python train.py --gain_aug_db=10 --spec_augment=false --widths=[96, 144, 208] --loss="binary_cross_entropy" --muon_scale="original" --momentum=0.95 --nesterov=true
Rows from block 8 of a small sound classifier, named by matrix and row number. Rows with one number belong to one channel. Each number is 500 + 50 x the weight over its row's rms, rounded and kept within 0 to 999. All counts start at 0. Numbers have three digits each.
After each channel's rows are labels from the 100 clips, of 14848, where the channel reaches its highest value: "top examples" is what is common among them. Only what is clearly more common there than usual is listed. The data: struck, bounced, scraped and rolled objects made by modal synthesis.
# convs0: first width-5 conv, stride 2 (model.blocks.8.convs.0.weight, 208x144x5, each kernel summed), inputs 0-71
# convs1: second width-5 conv (model.blocks.8.convs.1.weight, 208x208x5, transposed, each kernel summed), outputs 0-69

convs0.140:524521487463430523604662501530522462473384470508556529572542538489529538528531462515455502512523453567497544474550603440487507532463547502536518513488565494544544551459563607491488543435534562496495635532515458430456
convs1.140:418567512477421566428450442620441536530565427464447411465475477530524508585525505440482516336469457406519471574517510391478563468539547446544501619490522388476528439507487499470469523563489427530499511413523540
top examples: clipping; text has "clipped"; reverberation; text has "room"

convs0.26:537512540529556553510580479503526408544454521471489440529553435474459515494493510503495524531526547488511525531544465580505627522478516451553469414579464520474480561540488564565650560569531543502558535496594513466454
convs1.26:438538553460493487471510486545549553446500504445437566429444566493533453478449547461467457442543446429521432549479450498511495474448452483433553563503416392542495521467483464411477515362509522469516486510456473
top examples: clipping; text has "clipped"

convs0.25:477562468508491486547382493448513522448560499536511504540510546461527414523497537440527501611532556451562585498466435557490449497474496576559487518534614519411492493547487529513585462485530494544552455460439552385477
convs1.25:458524418511521446498507499543374574432520501583557429512465413517508515511523526472392491605478572501515618526464383471508426533471490527519505590456581464462614504562563512538474468454568547548420538531434592
top examples: repeated hits

convs0.98:442487502497526560554514470473468386507505533515542481461507434464420491473487435480506411517448455458494496578483468539497486480536492499448502560381521441525530478417584479423542537524462557469524451487600468515564
convs1.98:513544487555501452466553462511515451519439480425562450473489519460530522515551431550538553542571521527456553490392452508470506509601486582442513546377535577540530480609487506503527511518481604495523473577496448
top examples: scraping

convs0.178:517570608566437567456488519579553559518500481396628477566459513509491487444440516483401412576444490488422493488454431446545472469367562474496532456577564478591423449419517396441517399487461472492487631612488435513420
convs1.178:457424507547558542490570478476359555535468459558519504472496499593462520550421552475530411525489540520466554567546478458512443461463486488620574498604486558535458422482535538584466556524484484483514518421470505
top examples: rolling

convs0.17:540523471499548533523386526417524504470480492457425509498461513528631571592481512496502522492494469509501508614460552502498424535529500477503517515503361514537534435525525393542555615386529476499472512539465561458514
convs1.17:438471494546557536468505595525506512478473490444437505596409511385489509484471570627511447413486595466478437436427464462534500496559562549468485463576563527499492494428480499512367440444587464488462507491486480
top examples: reverberation; text has "room"; text has "reverberant"; action: one hit

convs0.96:457443446506480522571419445479493505506514440484499491506558450484411485541568445451472372416508478520394489543552605532472466543491462502490527463501492511452532485520520453549609347484522529440451429564557490478529
convs1.96:391543476608537446557449460459478524517509478478463483461466496589498500461522584471441472481449668447437454467478442480519445542527523529490547541516459491565454418531478511562506595451430432495541483537469466
top examples: reverberation; text has "room"; text has "reverberant"; clipping

convs0.13:414416437500523453549453418496488502538503477529536515518487454491518487469581495559454507565480492505433549540494534448486516470465489578504543634505457485468476434508443371394409484466576478470417506553543546485559
convs1.13:571514501435551506460520550568511559419495493510514429478510572429491533458483464433512521569508448602481606578472507543519559514551477506466495558539623473554585494489565582539606524502525483496497549546526471
top examples: clipping; text has "clipped"

convs0.85:488501524551535551478499542496441521443445496484471499480435450434569504522486455477406537459519414496437460410447604464447552438557427553522395477490454458527475506468537523469543495475519475524521325508536545529532
convs1.85:499500538506431456499512536429600543554544602569562578534547408525509511438522503499527467528550511524597359494396512521495486468461466531482522512502519466509448510480488474493562619492499433507490515478594509
top examples: one hit; clipping; text has "clipped"

convs0.101:407464605509478483470405413531512444450555510528618411574467468488479516523557543495535453505516482487522587428526589555536502469542517492471497367466556512532482484508598523487432453462483529454408578525520458441526
convs1.101:421493452488509475447434501505607500484539540564498478511489471537528375577485511486499432530543469540425568547547470481459502537571480521504343418556489536453505469487491396528454511405535513504476460490428437
top examples: one hit; clipping; text has "clipped"

convs0.177:486558529517427485427417475481363514519470529416503490564503422590528484527485533612411518391576532535484571584539519455452431553541487579523504495436508532454504462483438485436521482484469511457420528531440433454453
convs1.177:486491494456496506518461520563430433538434442537455602543527481566523527536376575470492482438618467510506511540526523509503492528551590485536547455486471572536462487433506385544558577508556422423547571417477399
top examples: steel-like damping

convs0.173:521514599415463488595560548525479530513483446487497513558577528514473494491493507544570470623507440499582512450497521548543542543490443529481474462518543535499552529465487551534494470502426437495597496517524537494462
convs1.173:538457514447519506460539444527492497518554557487467465388444570459511480558468470382496393468585455539514425565500424525486594486531559464482483480460508499480550491454457468516487413534495537570544480501485484
top examples: bouncing; repeated hits

convs0.180:582568449548522401449547448512590483488457556452513540515616618575472448506514520519512478544435481467484506540538402519422528553526499350433518581492574512512484467470520492511548478506473509516524536499542417473571
convs1.180:503484511586605526440469514553523535472547502551410532570458423436477433477559491514562519467476517455569616513498621486475546579523434561485490496434441531540423513487472562425460501513583466481537499528535529
top examples: bouncing; clipping; text has "clipped"

convs0.201:512473523489425480455569576546503554501435522541612469466533564540448507528587501476526482536497405493496571468486416537503521528427551464480481585538510490473525532506526568489449453486482479490457476491556454491508
convs1.201:512528560535617435566407469468476433425430506501506407436543531457562508526494520551519495520478608538480548528529446472491514477555527553441538404434538476491606498522529512543421521537543524551420454565445480
top examples: one hit; reverberation; text has "reverberant"

convs0.45:445466576572526534460519475509483501537428547526612471599521541531520538520492495576503509537512490524503626434503457552506492530512469513527454424474492435640532522531543500510560476499406456462577671402473459383495
convs1.45:419465563518521506481508539426497527454498575472451533428519493539484481500576517582465469534407569462474493484542561404487496565524527504459353433462496561492550539494519435474431510506568484526442543436530458
top examples: one hit

convs0.158:551557527449465643436536523571462491451519601566548536472543573539519487494513541551519495536605465527514564449529412463538607444467498425476426504483514471517576481570530501496544536561573518527529453508529490545543
convs1.158:510500521464560570510425457481513481558492605461493459500504480579454502485543504450527501529564481469492515406481557463465523478481347562510479510503503411471479436480519405420473490426429390518578461490475491
top examples: striker: soft

convs0.152:524577552495549498460507403494483537527507472580543499528488598564485519516490564516556468507490433521500451485539531438464527535484602447523557558434505439420396536422497542410406420527498526439441510522454586469462
convs1.152:477473571500445387528480483561467531586526532506359499481412414505566465529506483448591512560539459496488486477531543464536509597566452457414486444489541487497483478553437420520499566566542490546544495462370447
top examples: bouncing; clipping; text has "clipped"

convs0.29:477533494540440398499478416500499531484519515465537586550414571478521442472554508517519438614479601529467596526427535521502563479501572488514497465493505526484533504570501451525374557496531491450498599544454515414478
convs1.29:548559417481547489556485581513499537549514466571563575468459484476411494509511515505447449593456515626488588605539470395471526410475468506383539499635478437511557511495484516575507577503416582473484473532463424
top examples: one hit; clipping; text has "clipped"

convs0.73:471461441439559438477479420562487474535455496560546459508524443537457512464538403534480515602485469548488473475527442552457490528470431488444512516455381439469582485425564504540511523429483508407526586522526449448552
convs1.73:464616525488487459538538543510446554403517468438462482522461430523499482501452467440451529562453395474455534499532489554438451513530512470444561511561601452472484497424499399512442466457467630539446468451589538
top examples: wood-like damping; white noise

convs0.9:489462567520463489573457544532513466559550500502453492481469563529448486530591475545533441507570551491511498614506529497529497523554474465530489524521604448533559435530513561457442556499454548471518478614516521564414
convs1.9:534529504493540408541451408577475511562506515490433549573421477482469519481504466439489504472465373449443602447394635378552472578574490480435478468427499439504509452521509517458437481497637481469503504441427463
top examples: bouncing; clipping; text has "clipped"

convs0.81:487483505498433469497611573605607460547400567433482483491569569477386517484517533464503453565447551453592600429512523549414455578495486470404447438512460556514506529524502406519564456522513548506416511529541475528549
convs1.81:511571536511531497585479388535483533521558569467493495526536550550500423533480539518492454412500562517603484530460449473517554545487510481431551567528549519413488569399489468461409498445443558538553467470422468
top examples: one hit; clipping; text has "clipped"

convs0.5:461444481552515506487480517484478392537479438543493472523489455488469566524514478456424553595522536473451467496508623456552509523445584582512491406435448505469522485483406469531547465433503519435554450550539528391455
convs1.5:549374493444375532391508523513538477544544515527483481533575567543402539472470445528433484440526518593525524611507497500480419544521587444590369526633531484561527425431507524553442465583443498549574373456469554
top examples: clipping; text has "clipped"

convs0.120:516537573457523440547514507495544529404516490525446503497614595497501493507505604441448546516507434533472463534533508527538455397410429474543477606545480505468507486513571601544439562481501487551600557494467421522534
convs1.120:416541541466485465568500445506479521426512535479524431492410468574574566486540514460525376488502505476561505512556450451475448533482477471610501460488520488444509498521428547600497409544497488414501467525511571
top examples: rolling

convs0.18:439493560432467434475575444507469526527610477518506510518552498474478583460547545469555422454477396515464483558458567524541574497546524507537516454518495499473464481455596563440488427547486420490516478640472466534469
convs1.18:466531489451463416547489466505450523493570498392431427498539542529456427461453546622563555526546532487484469435464572451468519506557518478574622500509490469439554538468496449481493443558539524545463511446470547
top examples: scraping; rolling

convs0.135:462477571398523504471414561430425513444440561449524424584484483444374453487482494453543429650474496497542565500545474573446596439489488460535483570530518473499441523581475568445445538426429490523463446514545447422411
convs1.135:548510494484408492385473597496592424530479545539471490517500518510500620521517407451505458603509413510410493564478470542483525556479461551508416425525508498560492459487465546525429507453385527588547533490580514
top examples: clipping; text has "clipped"; reverberation; text has "room"

convs0.3:507509562500562480510478559542429456505535454422521488569501572487423521572575444536531510576498455619522434549506543474506478522467520545494550630441481596526589517580424506513471544469449476522483476580443458426539
convs1.3:482485502506445570490464481541585496568470508496509572516478473455539486477379518380483456520407451507505377426442512542468501460509593517388435487461544472450580483492483515556425481453548520449491494562464427
top examples: rolling

convs0.8:523537528540489476532541523399478508603534496526447549652487591470588509450528592543487552499504476438383551560429523453530464448577514509513488563487495411520479526494506451541425584458475590463405527539512591407491
convs1.8:525504384623524476445461594463547582458458528586539498551436428499477437542480491561499456554493533487458495489486491602528477456604493491493464446516494490467622467566500499547535536512500486505490529524541544
top examples: rolling

convs0.125:402433487511397466431400474564526496592408524466575484557522493528484558504489516591498431541533481564549548405495596496514393458479528504507415519478533546591543503547567432529492486447576448450491512488433617466482
convs1.125:515413523504440473500511426437587538567512514545438551460523451527490483496453519566439419428480428470481547530617515462579488528511578513514510471523462509464499468446558490531446537555480537468510485525462448
top examples: text has "noise"

convs0.197:533522530467419436445552578538456528572397551498564534541468463506506516489500550525426523547453461468452600469417486467387497494527475610514481500505555470502499536484456493566501510488479608462491507428531493459542
convs1.197:417449525590405477422487472568453524444499512539475553464527451509534418494453513492512467483501392524439348589514451480561469451455571478494466513553544567452419384537591566577532363450409471565581493442464559
top examples: repeated hits; reverberation; text has "reverberant"

convs0.156:492477589482489538562537523464386561573515481494414485591464581555493489474462503558478570489519512554517511535513491517422559600534535502535489439533545561503485506545476422588520508549361482532595459457540424486523
convs1.156:447440465428430395378509510491534553511522514504475516535508426377518524467471490518449526451514474535492453598462493540536470476549512475501402483533474490462422412473531577567548522499512449572517533565447418
top examples: repeated hits; clipping; text has "clipped"

convs0.132:494576415468539469458504535545490505623543552428615509526532513400427446458543518523586444576483501462509597519456568499446427534359510492493523518601532433438473497540453457434537488456412478416563555559552489413552
convs1.132:534546435568569474500528599523583580532535443569606493567446463505504468493483477500517438450566391483507503608550487559480441498469496437511505531530488490491466456485473464526481535356472566576482495567473575
top examples: one hit

convs0.33:471546566521527540468546433487499553521389512512548438587451523383479536498563451566445485567494558534404463505512479576442460554486532532441434360552470542496485488443556552482491478563490536433519531487518552550420
convs1.33:420495439455485443664473481479338532537569541458421471475466501466486417510510520508362429468558500468479534520451481440527409460441516504526495607475492445436475518415526535464430549456535473461424427468545504
top examples: clipping; text has "clipped"; steel-like damping; text has "noise"

convs0.67:475474576547468536512513532454449475427516406433601494482509481475561571496557491411464551482557528545456538476499545511567470515543568458520519454448566533555519562430445496457518525590479497453434480592457403573437
convs1.67:511505582400533526396532500469580500464499571492528515480504447571567555458519386484495599455454453568550549524561511431517525531562501473452470575568456489491478481429446530441592435439460478527595520531496474
top examples: scraping

convs0.88:483575463580425551488445522494492479607445482465628453433443463447460409449492504439501518595451534399515635432447460388471555569465463421580541522420475463453471541533523491478522501443406550525539553446496458455524
convs1.88:461378550463498548486450509550549490515483472558482502495499490480505508586477455521513503439485396443481520481529437549562501529467514541522462524480452550491389527545467482485516433433461522430535552463527518
top examples: repeated hits; reverberation; text has "reverberant"

convs0.47:539499550486468415480469456566520457490597580490485498472540595564489509573559602498447524565619439486456482482440329477552534426428482508459463593582600546526587522526541530513503561440445456526550541397513449503497
convs1.47:503585475507551416533445438463589441498510516420441494504498588481531431503451543475567422573496404464523515489500578475494546597415504522500478367445450535439470517453498405530447461575577429527442514601492497
top examples: bouncing; striker: soft

convs0.91:579537562483529549503457558441460462485621487536537492454518563575545590534511511428407456463563475467438485503559564468525546471521482473533487460468515645440540479497416427465440495508489517454359533559443597581519
convs1.91:588398463481435541538505523509574574502529518586506380499551496441535521431460470514468455475502379468506518484554536446598407588547546476538444443525444509445534412465507499551585548526486482472466521466495499
top examples: repeated hits

convs0.71:506496507451493507461552489541578358460411519522492517493550460527504499435429418466578455492479423463377550456574516635500512582583412438548450501528557428471499525538486486500573471420514471558458585501505573519464
convs1.71:470465539525493469524430476495515578545617570578516423564601533545538422471458507476456542503500469398432437477421471451491485470495510513483440498408543555484564500395479520411508438492503509420521547469453463
top examples: repeated hits; clipping; text has "clipped"

convs0.1:540428318526544401538495499570455515529485521500564491486503480520472546565507571487511466606489531407594508480543434490501515491537437479459493573450471517541532473587581550495472515466470455519418381539513577526447
convs1.1:524510446484494558518466544610581434516464456556543571434563563509528557545422486558428508554558509381630551434478446624422481561444580451458443486420514515581459551546501548459453504483578503442572500569512471
top examples: rolling; clipping; text has "clipped"

convs0.148:420462531491481478439454503473550520499499541475506463442493525523525556427566477430513419413562475449505462479514553503489488467495431494521460425542448518591545539579485513451501550406569466438652552637514465620436
convs1.148:456582532548543510451430432536494538501477521471508614416459497528559469408479565522507495598539541458442463561505560458529463468508537545470547498529433565504470399464548490536395585452487420421482529522439471
top examples: rolling

convs0.196:520514476587426390493441517408468571481503441438563576452584539448419438556539451431540489535439587505605414443487567435475524405436532446517502390535560440470491479480507519489529458472477479506461563432501447541506
convs1.196:497377492565509488572564448435433460493415505489469466530425492503449586467500473464517438523470451558543467494509526462500492608533549474462453408524490425520477488466574421499470566550526565426547516547527394
top examples: steel-like damping; string

convs0.183:459567598488424533464524444613556491570489504478555520492507578540543438469427572550535591447464440499521544494468475558535569528440429421599429496526586565541464489523552523474451508459464509485581428426424517399515
convs1.183:540450529564557413491528446432468454533500524527446450440504496484501528532523512407556555456497532554506542392429510455473506484505492509446589435555421517479513438469567507494450533495448476581606504518485522
top examples: repeated hits; clipping; text has "clipped"

convs0.87:527420564426454437468496632551528516493486474513536519458481487485455530565569480456489394515470485427553439486497581510465464487509550511494529440506597585419483488608509549516449501468466461515464481532479483436483
convs1.87:519543480515470510501498567474458459545523604533396459520425552443522431506576545534387505524490423521565584506480445455488508509494463527469401479465563554450527513448519520501521527547427502543372463558480496
top examples: clipping; text has "clipped"; action: rolling; steel-like damping

convs0.144:475509479393430509510530514437437494558510499439386514538453471439548491547561528517551477594449566563554463546496511474533482502445492445588511531579478565447485518514457402513512449565538458506529500562510461422545
convs1.144:510420489490473414512516533474478479557484403547482492483446519513462423561503460511562485522460525498525477437486336503446473434515613458455434443557557495450510487395529503532481468480424499508496535466511525
top examples: rolling

convs0.163:529557507564497412489565511500509500478494445520498521477502466550537581517504469422395417443539516481436486472574484397475481523513553479463474543479461503537560452583530474401429522490362508469428573478444492543442
convs1.163:508531529572474561487481492530399505511527486536452442524553471592478556512403549464572584462561438467467426469533565493547505438522500415568507503316504498513511588563558454505471430483531396436587504500488496
top examples: rolling

convs0.149:447470527598499508587456493512473529475515481572536556448596492602519538520509433477500527579535567438521538533440473475470506592471496427514560517415379508562475448429484449558501564497458568566496441555483511546541
convs1.149:508557397469524537538436619481535602514481524512456540543482522486597547480475534489415531581515509419521470459465487477456555499530518497407498507483557409467423467431459503468447534385484526500554530525479488
top examples: one hit; clipping; text has "clipped"

convs0.205:501397500510440496479470424485531417504418535435482411461510601556551370441485552450530539558469429520528541507490429460447492389496577533537451585417463576436518561443529450479483439521423593522548551480572538551485
convs1.205:470583431510502455541436561501515567463538499470468485523522414525578526529443580459465488546424549515565538448520557531511521475502487490489435543529509470493494430422511473538515477499414648533399564552627411
top examples: one hit

convs0.193:544511487458469541489536500470577451495413496500591543492436531522498505523485543541499514467424503508578550435494503469450417436442495528569464480505546538522419551552594510423481501508453513478567464426451519589512
convs1.193:501446474563544518508463481534511571504479412535563434553471453513571522516509515495431452438658416472390455495509565541551616487439510463450572512561590522553406571508502569438508528507522455585454488483595542
top examples: repeated hits; reverberation; text has "reverberant"

convs0.161:506509536432521473528475501413452577459475486512523561524658526611605519536419414489497503508576489483477506508469512445591473473497534486471468543418498487586539552544568467491534454464431540450507503538436511508590
convs1.161:523494524562450507509434505486505486471474528485550504542475455473540509510438554508548478543513525537470449468486557534509504592528508527538446575471405510456563558524431543458576562524424392505450573596397511
top examples: one hit; clipping; text has "clipped"

convs0.189:511541592550462449493384512456535452406492460456443515453562467484615467539510531484429471365569430383434470545515443477490489530520445551419433421509523460496473558514511489535463542478531531403446348556458495546512
convs1.189:437501500463465434462452459457568571437406577509500513465489451417607471495473417499506546455512609476497551497483507530624437521532481564588502538421467506530493418472503571532595480476470479595452548554498580
top examples: one hit

convs0.162:521531480462479496485460570435582462504584539491568403417657476465528415494511443448508508418500419503507509474568506546523511486501433511471500444502490539537481559502467574461452568462500431464447505427497524507518
convs1.162:491476405454490498414524473451430548502512514610530480479575551479517475516419421478462462527573532511423416593548536441538515569484496538572530566390577493527454522422513462449492467425487556459563570516430582
top examples: large; clipping; text has "clipped"

convs0.176:513585427479472439388465461448497607529501516556579513494428441552604468522432452575392537598547503501469474506535456513564458526443515446466562512492473513546463499442486484585441537499475549462548462457507487482482
convs1.176:482484368459463469476506524520459467411459467517552430458501498339504380565453530554450451496444517594471528523493384542466451466477483541537594553554586462485529570466498494530531498522519487463419534559505538
top examples: rolling

convs0.198:532465591509551522441503506594512425479500415498527452507542504475430561489563495471483458656596512534485551463479555565518498548505520554502454368488553575556468489422514576495507438528527513442470506564521533504537
convs1.198:472446454457518500560491328547455498508476576406471496482475506551609460488391518346546469505507479557525496470528449456588493495523550384529532504539536483453442404406522473466455508556411529516487471418419460
top examples: rolling